A small multi-label audio tagger, trained from scratch: soap at rate 0.0045.
Rows from block 5 of a small multi-label audio tagger, named by matrix and row number. Rows with one number belong to one neuron. Each number is 128 + 24 x the weight over its row's rms, rounded and kept within 0 to 255. All counts start at 0.
Before each neuron's rows are labels from the 100 clips, of 14976, where the neuron reaches its highest value: "peak on" is the class under the peak. Only what is clearly more common there than usual is listed. The data: single English command words and digits, spoken by a formant synthesiser in many voices. In brackets: how many of the 100.
# fc1: MLP up (model.blocks.5.mlp.fc1.weight, 480x160), inputs 80-159
# fc2: MLP down (model.blocks.5.mlp.fc2.weight, 160x480, transposed), outputs 80-159

peak on: /ɔ/ (41); /w/ (29)
fc1.333 [137 125 122 138 110  80 108 150 129  96 119 132 131  99 151 126 118 113 123 159 105 106  86 131 139 136 152 150 145 162  89  81 129 149 146 128 130 145 122 105 135 157  95 134 160 131 123 109 140 157 128 128 137 138 123 124  89 125 118 138 146 124 110 102 119 114 137 145 142 203 118 144 106 109 128 120 117 103  97 115]
fc2.333 [137 144 153  82 110 149 107  86 146 102  53 117 175 153 125 104 116 130 134 113 187 149 124  80 127 115 139  98 165  73 156 127 113 155 171 148 125 159 103  63 183 148 127 154 120 129 103 117 141 116 137 137 150 120 130 147 122 112 111 144 173 143 138  95 140 122 118 145 117 109 159 127  84 113 169 143  68 159 116 111]

peak on: /oʊ/ (59)
fc1.356 [148 142  85 158 132  99 131 120 185  96  89 100 140 123 160 123 112  89 157 150 170  97 127  89 122 114 167 122  90 155 127 118 144 121 137 153 136 130 140 134 149 129 145 140  98 126 106 119 132 120  98 105 115 109 142 131 150 136 104 112  96 177 164 128 136 150 127 163 125 165 106 170  94 132 162 118  94 142 118 122]
fc2.356 [131  87 127 149 131 163  91 132 118 148 142 129 117 130 153 158 104  68 137 130 127 103 114  89 133 114 136 154 146 113 128 116 141 153 132 151 136 171 123 132 104 161 127 122  96 123 157 142 125 134 165 120  79 138  82 126 100 104 107 164 168  88 144  66  71 133 111 105 110 123 127 103 151 108 154 131 139 170 125 150]

peak on: /ɔ/ (31); /æ/ (27)
fc1.297 [125 140 145 119 151 128 120 105  85  70 147 136  99 167 140 113 132 149 110 121 155 124 105 127 117 118  95 128 108 124 119  94 165 103 166 173 155 147 133 103 110 121 109 121 151 164 146 151  94 148 128 105 158 140 121 126 146 120 123 162 100 100 104 142  80 140 156 103 137 152 113 141 120 137 122 106 169  86 106 146]
fc2.297 [140  88 142  79 146 117 110 113 144  78 122  99 106 171 186 168 118  90 151 130 146 122 108  96 134 111 125 103 162  92 122 103 159 145 165 103 142 107 142 117 107 144 151 145 143 114 130 165 108  92 176 116 129 120 137  98 116 136 138 122 121 127 108 139  99 107 152 145  97 141 132 126 143 115 134 118 142 112  89 109]

peak on: /z/ (82)
fc1.321 [128 178  85 133 149 105 152 110 121 105 172 100 117 111 116 110 126 128 132 128 157 125 157  84 125 140 123 117 119 163 153 151  77 111 152 115 149 140 121 116  88  79 136 141 184  55 132 115 135 149 128 108 167 125 143 119 147 130 111  75 126 136 126 125 134 127 118 151 175 159 161 110 127 127 107 157 140 119 151 178]
fc2.321 [143 100 132 120 148 163 100 115 121 141 118 127 110 126 120 127 139 142 164 143 165 134 137 176 134 137 137  92 106  90 137 126 136 128 109 129 110 129 161 134 117 163 143 130 118 102 128  95 109  97 115 127  91 137  89 129  89 142 158 132 152 144 121 102 147 145 127 110 201 120 156 134 138 121 119 116 137 129 148 127]

peak on: /oʊ/ (51)
fc1.329 [143 130 116 120 166 100 153 121 164 119 126 108 159  88 133  66 100 121 119 142 142 143 137 118 102 117 137 128 122 139 142 131 143 103 141 135 154  84 145 126 151 120 132 116 129 161 140 140 147 114  68 161  96 134 158 136 154 115 158 139 106 111 156 152 124  93 131 107 137 107 149 136 133 121  91 103 140  90 139  99]
fc2.329 [168 117 137  95 136  99 185 141  92 125 129 107 152 110 135 110 163 141 170 177 102 141 133 111 106 105 123 119 171 106 140  93 130 108 180 169 133 136  91 102 144 139 171 102 116 136 150 128 122 111 115 144  97 129  98 108 129 108  94 160 154  97 139 152 157 108 118 133 115 136  71 120  83 159 138 122 126  95 105 126]

peak on: /ɹ/ (78)
fc1.461 [103 140 114  98 184 130 133 110 146 179 143 118 129  80 161 116 158 127 141  94 198 112 125 153 123 108  92 167 100 101 124 157 135 135  88 167 123  88 130 142 105  96 121 147 138 124 115 112 152 151  90 112 140 114 137 147 158 126 146 102 164 173 116 112 146 147 107 124 110 119 118 118  94 120 158 115 114 145 112 157]
fc2.461 [136 115 123  77 167 135  93 114 104 108 125 101 148 167 129 105  75  98 115 114 138 127 199 106 114 145 128 137 150 148 113 130 113  93 110 137 146 137 145  89 112 166 111 158 152 122 117 136 129 139 145 134 156 125 136 111 140  98 117  76 124 182  82  94 131 144 166 127 111  65 160 119 140 130 142 118 113 165  56 124]

peak on: /ɔ/ (66)
fc1.375 [116 115 138 156 105 148 116 139  76  94 117 144 115 173 171  98 169 147 134 109 181  92 125 128 131 117 127 103 108 125 153 125 114 142 133 142 125 105 164 141 143 157  96 117 130 140 155 118 128 128 141  85 114 184 135 138 103 146 122  70 121  90 139 148 110  91 119 122 109 159 114  91 166  80 126 189 133 100 111 150]
fc2.375 [106 123  82 110 132 130 143 110 129 138 118  90 130 164 149 117 138 126 100  54 149 137 131 167 131 127 151 152 136 124 121 127 124 169 132 111 108 108 100 119 108 167 128 139 158  87 143 115 130 144 127 109 135 106 165  67 125 141 155 148  85 132 149 132 152 135 128 151 129 117 119 140 120 133 164 159  67 145 139 112]

peak on: /tʃ/ (40); /ʃ/ (37)
fc1.312 [121 152 107 144  93  99 171 143 179 132 141  99 150 110 146  86 143 142 108 136 168 142 110 151 105  93 112 151 129 144 131 112 125  92 123 134 153 129  96 137 125 111  69 146 134 146  99 143  97 164 125 155 150 109 135  98  70 165 142 165 153 143 110 155 150 124 105 177 128 120  90 180 131 108 155 127 130 116 128 147]
fc2.312 [129 136 107 155 133 164 189 105 159 135 110 138 144 120 142 102 161 138 133 108 125 112 119 158  81 102  89 127 165 128 149  96 129  86 135 110 107 150 107  82 177 153  95 129 121 146 114 114 148 123 132 118 161 132 150 137 121 110 122 139 163 121 122 111 147 129 100 142 116 121 109 130 131 168  83 135 130  91 164 123]

peak on: /z/ (30)
fc1.207 [132 114 170 116  83 101 123 105 137 167 116  95 116 100  99 140  94  88 129 137 155 153 127 108 104 129 130 118 120 109 188 107 124 137 150 103 149 164  82 106 100 153 132 141 184 127 116 139 131 202 107 144 150 129 119 114 152 142 126 124 114 155 131 114 108 119 135 106 134 137 130  97 128 107 180 131 104 140 147 107]
fc2.207 [133 201 124 111 122 115 135 152 152 175 125 128 139 158 149 131 107 105 132 118 110 116 129 145 132 115 122 142 137 140 134 136 167  73 128  90 133 120 163 121 148 153 128 117 108  96  81 121 123 128 157 132 146 102  86 115 102 101 102 119  83  79  74 134 195  86 172 157 105 141 128 174  75 144 146  82 128 139 101 127]

peak on: /z/ (25)
fc1.241 [124 156  93 161 193 150 132  79 107 148 116 136 103 138 150 146 159 142 130 125 170 148 152 120 151 122 148 127 113 132  99 123 166 164 105 190 129 116 121 131 148 112 138 143 129 122 104 114  94 162  84 139 110 145 112  85 118 102 122 121 113 105 141 126 143 127 127 109 113 112  87 103 132 124 127 155 128 143 108 142]
fc2.241 [104  99 142  86 163  90 116  91 138 129  95 103 127 132 112 142 108 108  80 109 107 123 119 142 170 146 143 125 117 134 109 116 147 129 128 137 131  94 145  95 163 180 108 152 125 102 178 108  92 140 114  97 124 117 163 137 159 122 109 148 143 143 144 151 136 156 137 114 117  79 170 140 140 150 133 123 108 122 111 124]

peak on: /z/ (30)
fc1.475 [143 122 175 128 100 141 115 155 106 116 114  86  90 167 159  92 127 140 113 137 145  95 125 112  92 124 154 134 117 103 154 116 135 119 112 139 108 162 114 183 144 117 146 115 109 166 131 148 146 135 119 136 191 104 123  86 146 168 139 124 152 135 157 122 104 115 131 114 169 155 165 141  97 123 126 105 131 133 168 113]
fc2.475 [ 99 126 117 108 167 120 129 161 123 188 153 109 135  81  90  83 122  99  96  92 184 119 165 166 121 126 162 145 128  96 131 171 136 149 149 171 140 108 163 139 153 147 114  86 131 133 133 147  99 107 142 128 139 153 145 108 142 147 131 100 131 123 189 166 130  98 118 145 113  99 103 157 142 114 123 139 137 143 116 141]

peak on: /t/ (62)
fc1.369 [138 135 139 114 120  52 114 109 119 114 149 146 138 166 125 122 111 136 149  82  96 162  96 150  93 144 125 115 127 144 133 124 101 135 139 158  76 141 136 151 116 138  97 157 112 151 137 144 123 150 141 168 157 118 133 108 135 114 158  81 134 167 132 133 136 105 150 100 148 142 151 104 117 123 174 121 119 142 109 140]
fc2.369 [ 97 144 111 144 128 110 106  95 141 104 117 144 120 144 136  85 147 116 140  75 154 137 134 131 106 142 151  79  88  89 123 104 189 149 140 125 105 105 188 189 131 150 151 128 162 112 159 146 153 115 112 156 102 119  94 153  92 102 146 150 189 140 128  92 123 133 133  99 101 143 173 144 150 148 125 134  93  72 155 137]

peak on: /oʊ/ (26)
fc1.153 [146 115 145 151 135 143 155 138 135 132 102 132 130 145 110 123 127 114  98  49 106 124 116 154  86 111 136 187 136 110 137 117 146 130 148 142 121 141  89  96 107  80 144 119  81 124 161 161 164 115 165 108 123 117 138 141 111 133  91  95  99 101 117 120 146 164 117 179 128 129 168 128 171 136 137 129 160 128 101 148]
fc2.153 [116 151 150 115 113 111 162 158 114  96 165  85 113 161 155 134 129 130 144 137 106 135 183 131 147 143 157 141 128 118 133 124 139 139  93 134 101 157 139  74 132 120 162 117  64 118 112  92  95 124 141 140 135 128  92 104 139 142 118 152 133  85 137 135 134 132 135 118 113 120 125 172 149 145  99 121 163 145 106  98]

peak on: /tʃ/ (44); /f/ (28)
fc1.249 [108 160 140 122 104 105 121 146 111 127  83 126 156 107 111 133 167 148 153 110 167 135  97 105 134 122 147 161 104  85 148 124  71 113 137 170 112 130 127 117 130  90 150 108 122 142 122 156 162 126 118 143 159 151 127 143 127 119 151 136 163 143  94 134 143 106  95 124 121  69 141 130 146 144 137  90 104 114 102 153]
fc2.249 [ 96 147 147 178 162 131 115 154  96 146  93 131 147 152 146  92 172 197  87 151 105 110 120 113 117 133 104 148  95 103 118 130 138 134 151 149 112 147  86 143 119 108  93 125 157 143 126 116 187 133 117 103 161 144 110  85 130 138 122 133 129 166 140 141 100 137 145 122 122 125  98 127 141  92 117 145 147 110 125 143]

peak on: /ɝ/ (39)
fc1.449 [104 132 117  92  93 150 122 137  96 126 136  88 105  82 108 158 154 130 133  98 128 111 141 140 125  90  73 154 184 127  96 130 135 135 156 122 106 127 124 125 147 155 118 114 155 149 118 141 122 114 137 125 118 103 102  96 149 151 163 159 151 114  74 130 118 159 146 151 163  89 172 136 131  98 163 113 133  54 115 163]
fc2.449 [ 79 102 157 109 188 121 101 131 154  86 175 144  82 110 125 151 162 127 139 151 137 134 118 107 153 151 155 169 148 134 127 123 135  89  99 152 179 147 113 136 148 136 167 142  55 168 134 123 122  83 124 126  97 112 152 120 125 125 160 115 126 117  89 129 132 124  98 160 120 172  94  89 141 111 116 106 159 128 128 128]

peak on: /ɔ/ (30)
fc1.31 [126  82 159 139 101 111 133  80 117 116 124 134 108 147 161 151 103 171  94  96 142 152 127 141 150  95  97  90 110 117 115 140 193 132 134 156 128  94 131 119 108 168 125 129 174 101 117 114 120 191 111 158 121 125 148 133 149 116  97 106 150 103 113 137 119 164 126 153 130 151 144 128 158 114 158 158 132 125 143 146]
fc2.31 [154 119 136 164 103 148  69 128  80 121 104 126 119 160 152 123 140 145 146 122 134 148  81 107 108  83 106 108 109 119 136 119 126 157  80 145 123 157  94  81 136 119 132 146 128 146  88 112 122 127 126 152 142 130  86 136 123  86 111 138 114 107 174 109 104 125  97 113 117 119 131 108 140 133 169 133 135 173 141 108]

peak on: /tʃ/ (43); /ʃ/ (29)
fc1.379 [111 178 123 165 149  84 135 151 149 109 130  98  98 138 160 131 129  93  91  87 134 146 104 119 109 123 135 165 168 122 110  99  93 126 139 110 118 122 129 155 125  69 133 126 121 142 102 113  89  95  97 156 163 132 132 126 113 109 154 163 175 160 130 134 165 101  91 133  98 130 134 126 173 128 142 132 160 100 113 130]
fc2.379 [147 101 104 137 128 158 124 141 145 136 144 120 141 113 122  94 146 180  93  67 117 115 118 103 138 167 130 140 109 148 158  89 127 124 122 104 137 115 144 127 104 126  62 116  98 162 122 156 112 122  86 139 109 141 123 144 124  80 117 170 111  80 125 135 119 130 108 113 118 110 155 117 109 143 161 125 103 100 114 114]

peak on: /t/ (55)
fc1.159 [118 146 152 165 125  72 108 119 117 108 145 143 138 136  87 146 118 136 148 159 156 125 131 119 109 117 119 132 129 144 134 130 116 124 126 107 128 140  90 174 114 137  71 191 143 162 114 181 108 116  90 149 120 133 124 119 159  85 139 123 105 137  91 127  97 141 146  86 118 138 154 138 109 163 139 143 144 100  67 105]
fc2.159 [119 125 134 133 123 146 143 155 143 119 128 106 135 127  96 139 109 119 149  94  94  91  95 142  84 131 138 124 112 129 133 135 111 145 119 140 112 130 143 119  95 125 110 157 158 111 110 201 136 179  78 139 154 141 140 116 177 108 121 127 103 143 161 144  73 124 122 101 116 141 149 119 102 103 156 116 135 138 110 152]

peak on: /oʊ/ (37); /ɝ/ (30)
fc1.289 [ 94 174 130  92 104 154 163 120 156 132 161 142 102  73 114  88 140  72 106 110 156  86 120 143 128  84 151 137 118 160 113 130  87 122 132 151 129 163 151  90 166 121 149  87 162 117 131  86 119 127 119 110 104 127 106  70 147  91 132 139 121 136 122 161 122 119 109 138 147  82 154 140  84 104 110 137 141 143 144 112]
fc2.289 [121 125  76 113 131 113 116 116 132 153 125 116 118 112 114  95 161 164 161 150 173 112 144 108  97 153 104 113 168 121 118 131 128 134 147 153 131 123  81 104 152 121 144 138  63 149  65 150 131 135 112  81  72 148 151 131 148 120 136 150 116 131 104 126 126 123 116 138 153 132 123 130 146 133 173 114 148  90 154 156]

peak on: /z/ (40); /s/ (28)
fc1.423 [104 180 104  98 136 142 119 141 103 157 109 130 113 120 134 170 110 144 120 116 111 127 150 149 150  93  90 118 119 121 130 131 133 177 133 129 151 109 158 121 154  83  83 147 131 118 112  98 113 152  98 147  95 158 159 105 137 146 150 126 107 145 104 151 162 111  90 137 137 165 110 114 124 171 116 157 148 108 151 145]
fc2.423 [157  73 115 133 156 116 110 122 169 140 132 168 139 108 143 114 119 124  55 116 138 131 153 162 122 123 145 141 135 116 145 154 127 143  94 166 104  52 132 119 136 108 135 145 128 138 161 155 138 136 119 136 115 122 133 172 149 141  95 174 129 165  89 109  95  94 129 106 100 114 168  86 149 132 133 149 115 117 119 141]

peak on: /s/ (54)
fc1.68 [131 116 111 150 153 120 147 111 104  83 152  75 128 166 122 110 150 154 154 129 142 133 117 125 116 104 124 115 134 114  71 122 156 106 101 162  85 109  83 140 114 156 118 144 130 130 107 148  91 117 112 133 141 175 109 125 162 119 140 180 100  98 139 153  95 128 119 111 134 103  89 115 138 123  91 128 113 118  80 106]
fc2.68 [137 163 101 154 126 135 121 111  91 103 160  75 147 131  90 139 140 174 112 107 145 108 175 159 122 139 129 112 145 129  88 114 137 121 138 154 111 126  78 149 105 137 135 124 138 136 101 130 144 167 111 107 112 152 123 130 137 153  98 115 106  88 122 100  97 127 120  90 127 134 156 151 116 130 124 119 158 108  81 180]

peak on: /s/ (87)
fc1.366 [122 168 118 169  86  96 119 131  87 114 140 139  97 131 140 165 131 124 131 139 174  98 104 147 164  85 158 111 119 120 152 119  86 111 126 118 165 134  77 137 118 173  92 152 130 121 137 135 128  83 114  96 170 106  98 123  99 188 179 136 122 112 133 126 120 148  85 117 178  98 125 136  94 155 162 119 143 146 137 105]
fc2.366 [113 127 147 123 108 103 147  98 129 123 151  89 124  90 173 147 184 154 119 139 178 117 183  83  77 124 132 132 166  86 136 138 136 142 119  86 149 153 132 124 118  77 134  88  92 101 134  86 144 112 109 107 109 126 116 143 134 100 140 160 132 145 147 133 134  91 129 144 179 103  94 156 127 136 100 106 124 154 143 140]

peak on: /s/ (45)
fc1.129 [173 134 123  83 128 106 150 159 117 104 128 112  93  91 115 105 158 137 113 118 162  97 106 131 110 114 135 106  98 130 130 141 162 117 129 104 144 149  99 132 128 135 105 122 103 152 150 127  97 127  97 136 142 113 156 187 142 119 132 120 103 117 124 142 164 129 159 138 169 158 173 116 120 105 135 167 180 126 154 111]
fc2.129 [143  87 158  86 108 117 116 123 133  94 142 168 129 111 153 104  90 164 127 117 117 112 124 179 164 150 106 114 131 111 104 106 116 112 119 138 185 108 134 142 118 125 140 115 115 153 185 172 154 160 124 135 129 131 111 142 118 134 137 121 133 168 161 160 139 160 169 148 162 151  87  87 129 127 132 144 119 136 102 148]

peak on: /z/ (38); /ɪ/ (27)
fc1.275 [116 151 162  84 148 123 138 140 143 123 140  63 130 166 171 121 133 150 106 118 183 150 102 147 120  94 112 126 131 126 122 179 119 133  89 102 110 137  87 114  84 147 173 167  88 114  90 114 124 112 128 150 102 127 124 101 158 124 133 105 127 129 199 130 128 155  99 129 170 128 161 129 122  79 126 141 128 123 128 110]
fc2.275 [111 141  89 119 130  92 103 154 120 139 126 159  59 131 104 160 120 141 116 118 125 163 149  82 115 145 146 124 169 138 125 115 162 176 139 134 116 150 115 107 119 141 151 146 139 100 135 172  76 110 134 154 115  97 116 159 160  98 122 151  90  88 121 112 111  90 121 122 190 183  89 145 169 126 124 126 108 117 120 131]

peak on: /s/ (64)
fc1.134 [ 99 126 145  96 153 134 106 141 148 113 134  85  94 144 138 127 159 136 166 167 149 113 156 112 164  97 105 106 135 102 161 135 121 126 124 122 157  96 116 180 105 133 127 130 130 125 123  90 139 116 154 145 178 144  88  97 120 156 137 128 102 140 128 154 101  93 145 133 205 132 136 133 114 138 143 131 173 153 138 135]
fc2.134 [116 127  89 113 137 118  86 134 157 146 100 150 101 143 142 113 156 118 134 112 160 130 135 133 140 133 109 131  93 144  86 137 126 125 130  87 127 117 112 121 119 145 150 113 118 164 161 112 102 174 120 177 136 125 138 168 149 169 168 108 116 161 165 130 137  98 127 141 162  74 103 106 120 138 104 112 134 162 153 167]

peak on: /ɝ/ (48)
fc1.56 [119 156 174 162  77 132 103 102  92 134 146 113 128 147 152 151 126  68 180 143 118  97 124 125 113 109 120 120 134 148 128 132 129  95  86 123 105 149 108 143 142 122 118 125 144 126  91  99  88 119 120 106 152 180  84 115 129 110 158 124 104 157 123 115 134 141 127 120 107 124 130 122 138 122 184 157 132 100 114 119]
fc2.56 [115 129 115  83 151 154 163 155 143  96 126 152 103 137 125 153 140 149 162 115 133 118 152 122 146 170 120 112 133 125  81 139 134 118 162 143 120 142 151 116 149 151 110 127  89 146 175 135 138 122 143 159 167 100 112 135 164 162 157 134 150 109 147 129 132 119 154 128 121 120 160 100 129 109 138 124 123 118 188 123]

peak on: /t/ (32); /aʊ/ (30)
fc1.57 [146 133 144 138  87  96 138 128 116 162 199 103 124 125 124  95 109 163 125  99 133 106 126 125 141 128 186 119  95 167 179 118 121 128 159 124  85 128 114 101 129 180 101 159 156 131  95  78 159 119 118 112  95 139 146 168 144  91 123  92 125 143 157 118 116 121 125 123 102 138 123 158 128 121 136 162 164 151 107 137]
fc2.57 [135  99  83 127 127 123  83 148 101 138  77  84 160 143 140 108  85 138  54 112 114 160 109 131 114 137 129 126  93 152 150 102 122 142 120 141 133 130 138 180 138 125 143 126 110 142 143 131 155 115 104 146 112 116 156 127 116 129 147  92 172 166 115 106 110 204 120 104 157 131 117 121 127 125 129 148 159  94 126 153]

peak on: /t/ (42); /ɝ/ (37)
fc1.328 [131 122 198 144 128 147 125 140 138 131 133 131 136  74 148 145 119 152 105 123 117 141 108 151 110 121 107 131 133 107 154 119 140 118  96 119 131 161 140 166 141 114 103 183 114 124 128 152 143  98 117 122  97 119 103  95 137  93 127  82 149 178 143 126 108 146 151 105 108 111 135 125 137 139 139 139 122 111  64 144]
fc2.328 [115 142 116 136 107 103 177 137 119  78 159 130  88 132  90 160  96 131 172 132  51  85  96 113 142 114 122 123 105 153 120 139  97 137 125 116 173 112 166 134 119 156 130 179 123 160 123 137 114 141  95 151 182 105 120  95 143 162 168 140 136 166 146 114 128 152 174 102 138 127 147 142  96 122 140 147  89  99 149 104]

peak on: /ɝ/ (59); /ɹ/ (31)
fc1.380 [ 73 151 130  93 151 125  80 131  98 119 129 101  99 117 129 151 118  96 158 145 129 113 109 155 142 101 137 111 114  95 130 143 110 120 151 126 133 128 115 132 130  98 161 118 128 168 122 135  66 140  69 150 110 128 145 102 153 176 140 129 123 157 105 105 114 170 158 162 161  93 151 108 115 132 112 107 150 147 174 114]
fc2.380 [121 141 101 138 147 119 125 106  66 143 127 102 106 115 158  93  88  72 120 127  98 127 159 128 141 144 158 123 100 167  97 103 114 190  97  87 154  93 120  78  99 137 100 174 126 130 149  94 136 153 134 130 140 114 154 121 133  97 143 154 155 137 143 104 162 144 145 106 121 121  86 129 149  99 132 135 122 127 128 142]

peak on: /t/ (26)
fc1.377 [104 159 110 131 150 140 102 131 118 134 167 111  80 162 169 112 129 153 156 126 133  74 122 114 161 144 161 109 166 134 133 150 124 126 162  89 131 131 153 175 139 156 142 104 171 126 141 153 125 122 151 108 130  86 148 152 134  96 117 132 159 163 175 167 145 154 147 103 133 160 160  95 155 156 115 137 174 154 133 157]
fc2.377 [113 104 123 151  94 151 149 131 133 123 137  97 107 119 145 136 120 167 115 101 143 151 184 108 106 106 118 163 120 110 157 166 102 149 150 138 129 167 112 116  87 157 125  90 139 113 103  82 144  89 164 128 171 120 114 108 160 187 135 149 103  92 133 132 161 110 116 150 129 104 110 111  91 138 161 145 124  81 133 116]

peak on: /s/ (75)
fc1.13 [115 133 159 171 139 153 133 165 173 155 137  93 182 141  99 117 178 153 108 121 151 108 145 111 139 129  93 111 148  90 114 132 104 114 106 170 136 128 127 132 125 115  92 123 159 103  97 116 160 109 154 107 154 151 140 116 183 138 128 102 106 147 138 121 168  88 118 101 127 131 141  95 130 153 110  90 151 148 102 151]
fc2.13 [110 118 109 102 105 137 122 126 132 110  86 120 135 126 127 118  90 169 101 136 128 168 125 171 128 145 119 116 126 108 116 132 126  79  93 116 131 134 149 141 141 172 139  99 140 159 134 131  89 135 104 163 177 147  84 129 102 128 127 111 118 128 142 141 143 140 137 157 186 107 117 123 132 132 131 106 132 147 133 102]

peak on: /tʃ/ (53); /ʃ/ (26)
fc1.202 [123 123  93 173  99 104 124 142 124 141 124 146 122 154 142 149 121 151  89 142 113 101 182 149 138 102 132 136  91 159 132  62 132 103  98 132 166 148 122 102 171 143 139  89 157 124  99 132 112 145 106 130 138 119 130 121 104 165 132 133 132 107 139 125 136 105 123 121 120 137 105  89 176  80 126 124 136 130 126 151]
fc2.202 [127 133 147 129 122 136  94 119 104  95 121 177 138 140 154 132 192 108 174 109 119 110 141 101  96 171 128 159 146 112 151 147 122 138 156 126 175 148 117 151  97  98 102  91  82  94 175  98 113 189 124 119 169 101 129 164 159 138  97 134 166 103 154 115 100 145 147 136 134 111 149  99 130 136 162 123 143 157 132 111]

peak on: /t/ (66)
fc1.199 [ 94 152 166 157 121 140 182 101 130  95 133 146  88 113 119 134  82 109 136 115 151 122 105 129  98 141 137 121 139 136 149 145 123 136  85  96  85 106 156 167  88  99  94 188 133 119  97 185 129 149 129 138 121 143 138  91 175 112 146 138  96  90  86 136 136 145  90 115 102 113 134 152 139  94 150 131 109 146  93 148]
fc2.199 [135 149  97 132 139 148 133 105 129 142 115 170  95 107 149 137  89  67 120 145  77 107 117 109 142 125 124 135  86 133 139 107 146 105 150 119 128 159 124 101 143 143 117 160 149 136 144 142  98 120 128  85 120 146  94 106 122  77 152 155 133 138 118 179  64 133 131 143 139 116  84 135 122 157 119 107  77 152 117 127]

peak on: /ɝ/ (87)
fc1.147 [104 160  87 109 151 163  95  98  99 150 164 110 128 121 124  94 116 140 127 147 115 121 151 128 128 141 139 136  96 108  89 119 108 154 110 102 126 122 113  97 127  71 148 111 156 110 157 125  94 144  72  92 118 131 126 166 192 100 100 140 113 118 137 107  91 173 153 125 109 120 118 123 161 105 107 149 131 136 120  99]
fc2.147 [162 117 120 113  90 158 122 104 151 127 150 142 112 104 135 141 132 115 156  88  75 130 103 143 142 114 135  98 121 110 124  78 141  92 147 109 148 132  84 105 104 124  91 152 147 147 137 166  89 161 113 127  73 106 118  96 108 109 116 152 132 172 120 140 121 142 142 135 129 142 129 125 119 128 127 150 102 136 144 114]

peak on: /oʊ/ (43); /ɔ/ (33)
fc1.135 [146 136 140 166 158 157 113 164 167  92 101 148 124 112 131  97 112 127 180 139  78 101 106 138 128 158 133  98 148 139 127  86 137 175 109 128 137 128 172 129 152 106 129 118 110 152  83 124 134 131 165 176 157 104 101 152  93 154 126 127 104  93 119 110 120 183 149 109 145 120 116 141 149  97 107  88  77  78 118 118]
fc2.135 [147  90 176  86 168 104 145  93  96 125 138 141 120 123 119 152 117 144 110 147  83 117 120 139 156 106 121 145 121 134 136 128 165 144 118 111  92 156 112 121 123 127  80 100 105 132 146  89 133 123  67 110  99 117 142 114 140 142  94 171 112 140 136 104 142 126 139 117 132 150 134 112 116 119 188 133 110 127 150 122]

peak on: /s/ (86)
fc1.354 [125 106 113 135 121 105 135 107 151 115 116 115 166 105 104 138 145 107 120 136 143 114  99 129 148 106 158 153 133 114 125 100 149  93 118 170  98 168  88  88 100 100  99 106 127 142 134  88 117 152 120 116 109 101 108 165 146 171  86 132 143 159 198 133 119 116  97 131 172 119 152  87  99 129 192 126 121 116 123  86]
fc2.354 [186 132 120 135 120 150 121 114 125 125 134 154  98  89 151 137 112 146 134  75 126  97 107 117 208 124 103 157 129  79  97 100 131 154 127 154 117 144 135 116 125 123 116 129 106 148 176 159 150  99 121 109  99 149 149 166 108 123 127 112 117  92 121 163 144 129  77 103  85  90 145 133 125 144 127 134 122  98 133 112]

peak on: /oʊ/ (46)
fc1.462 [143 193 115 139  99 174 160 131 146 137 145 148 134  76 135 111 129 123 140 125 123 155 107 161 104  75 215 149 120 137 147 154 129 130 125 120 168 163 106 121 153 136 118 131 102 124 133 133 135 120 100 155 106 115 117 110  76 147 116 127 154 117 109 109 117 119  61 114 143 104 165 139  79 132 141 109 108 120  76 121]
fc2.462 [136  89  97 139 128 149 120 102 140 138  93 112 144 131 119 140 182 128 135  73 126 160 128 107 124 109 123 105 159 121 117 117 155 115 107 142 106 117 142 101 157 114 123 148 148  98 110 133 171 125 143 163 101  98 104 115 138 120 165 107  85 143 106  57 145 122 122 127 109 166 144 104 127  94 171 108 139  87 128 164]

peak on: /ɹ/ (78)
fc1.138 [125 119  88 126 166 119 101 105 144 153 161 136  72 111 175 112 125  99 139  96 126 141 141 112 141 123 147 127 143 141 140  85 126 103 131 177 129  95  95 137 118  72 168 103 103 130 139 122 113 129 107 110 128 100 146 136 155 165 169 127  93 146 114 108 106 132 139 149 127 165 154 110  91 138 144 129  85 116 114 130]
fc2.138 [100 147 124 114 100 131  95 120 131 136 113 172  97  96 132 159 111  86 114 138 121 115 103 136 117 159  85 122 136  85 118 102 149 139 109 118 144 162 145 105  88 102 106 121 143  89  94 101 123 119 141 115 170 155 110 108 135  80 150 113 115 164 152 109 147  99  96 100 172  81 120 131 113 143 133  92 131 128 126 112]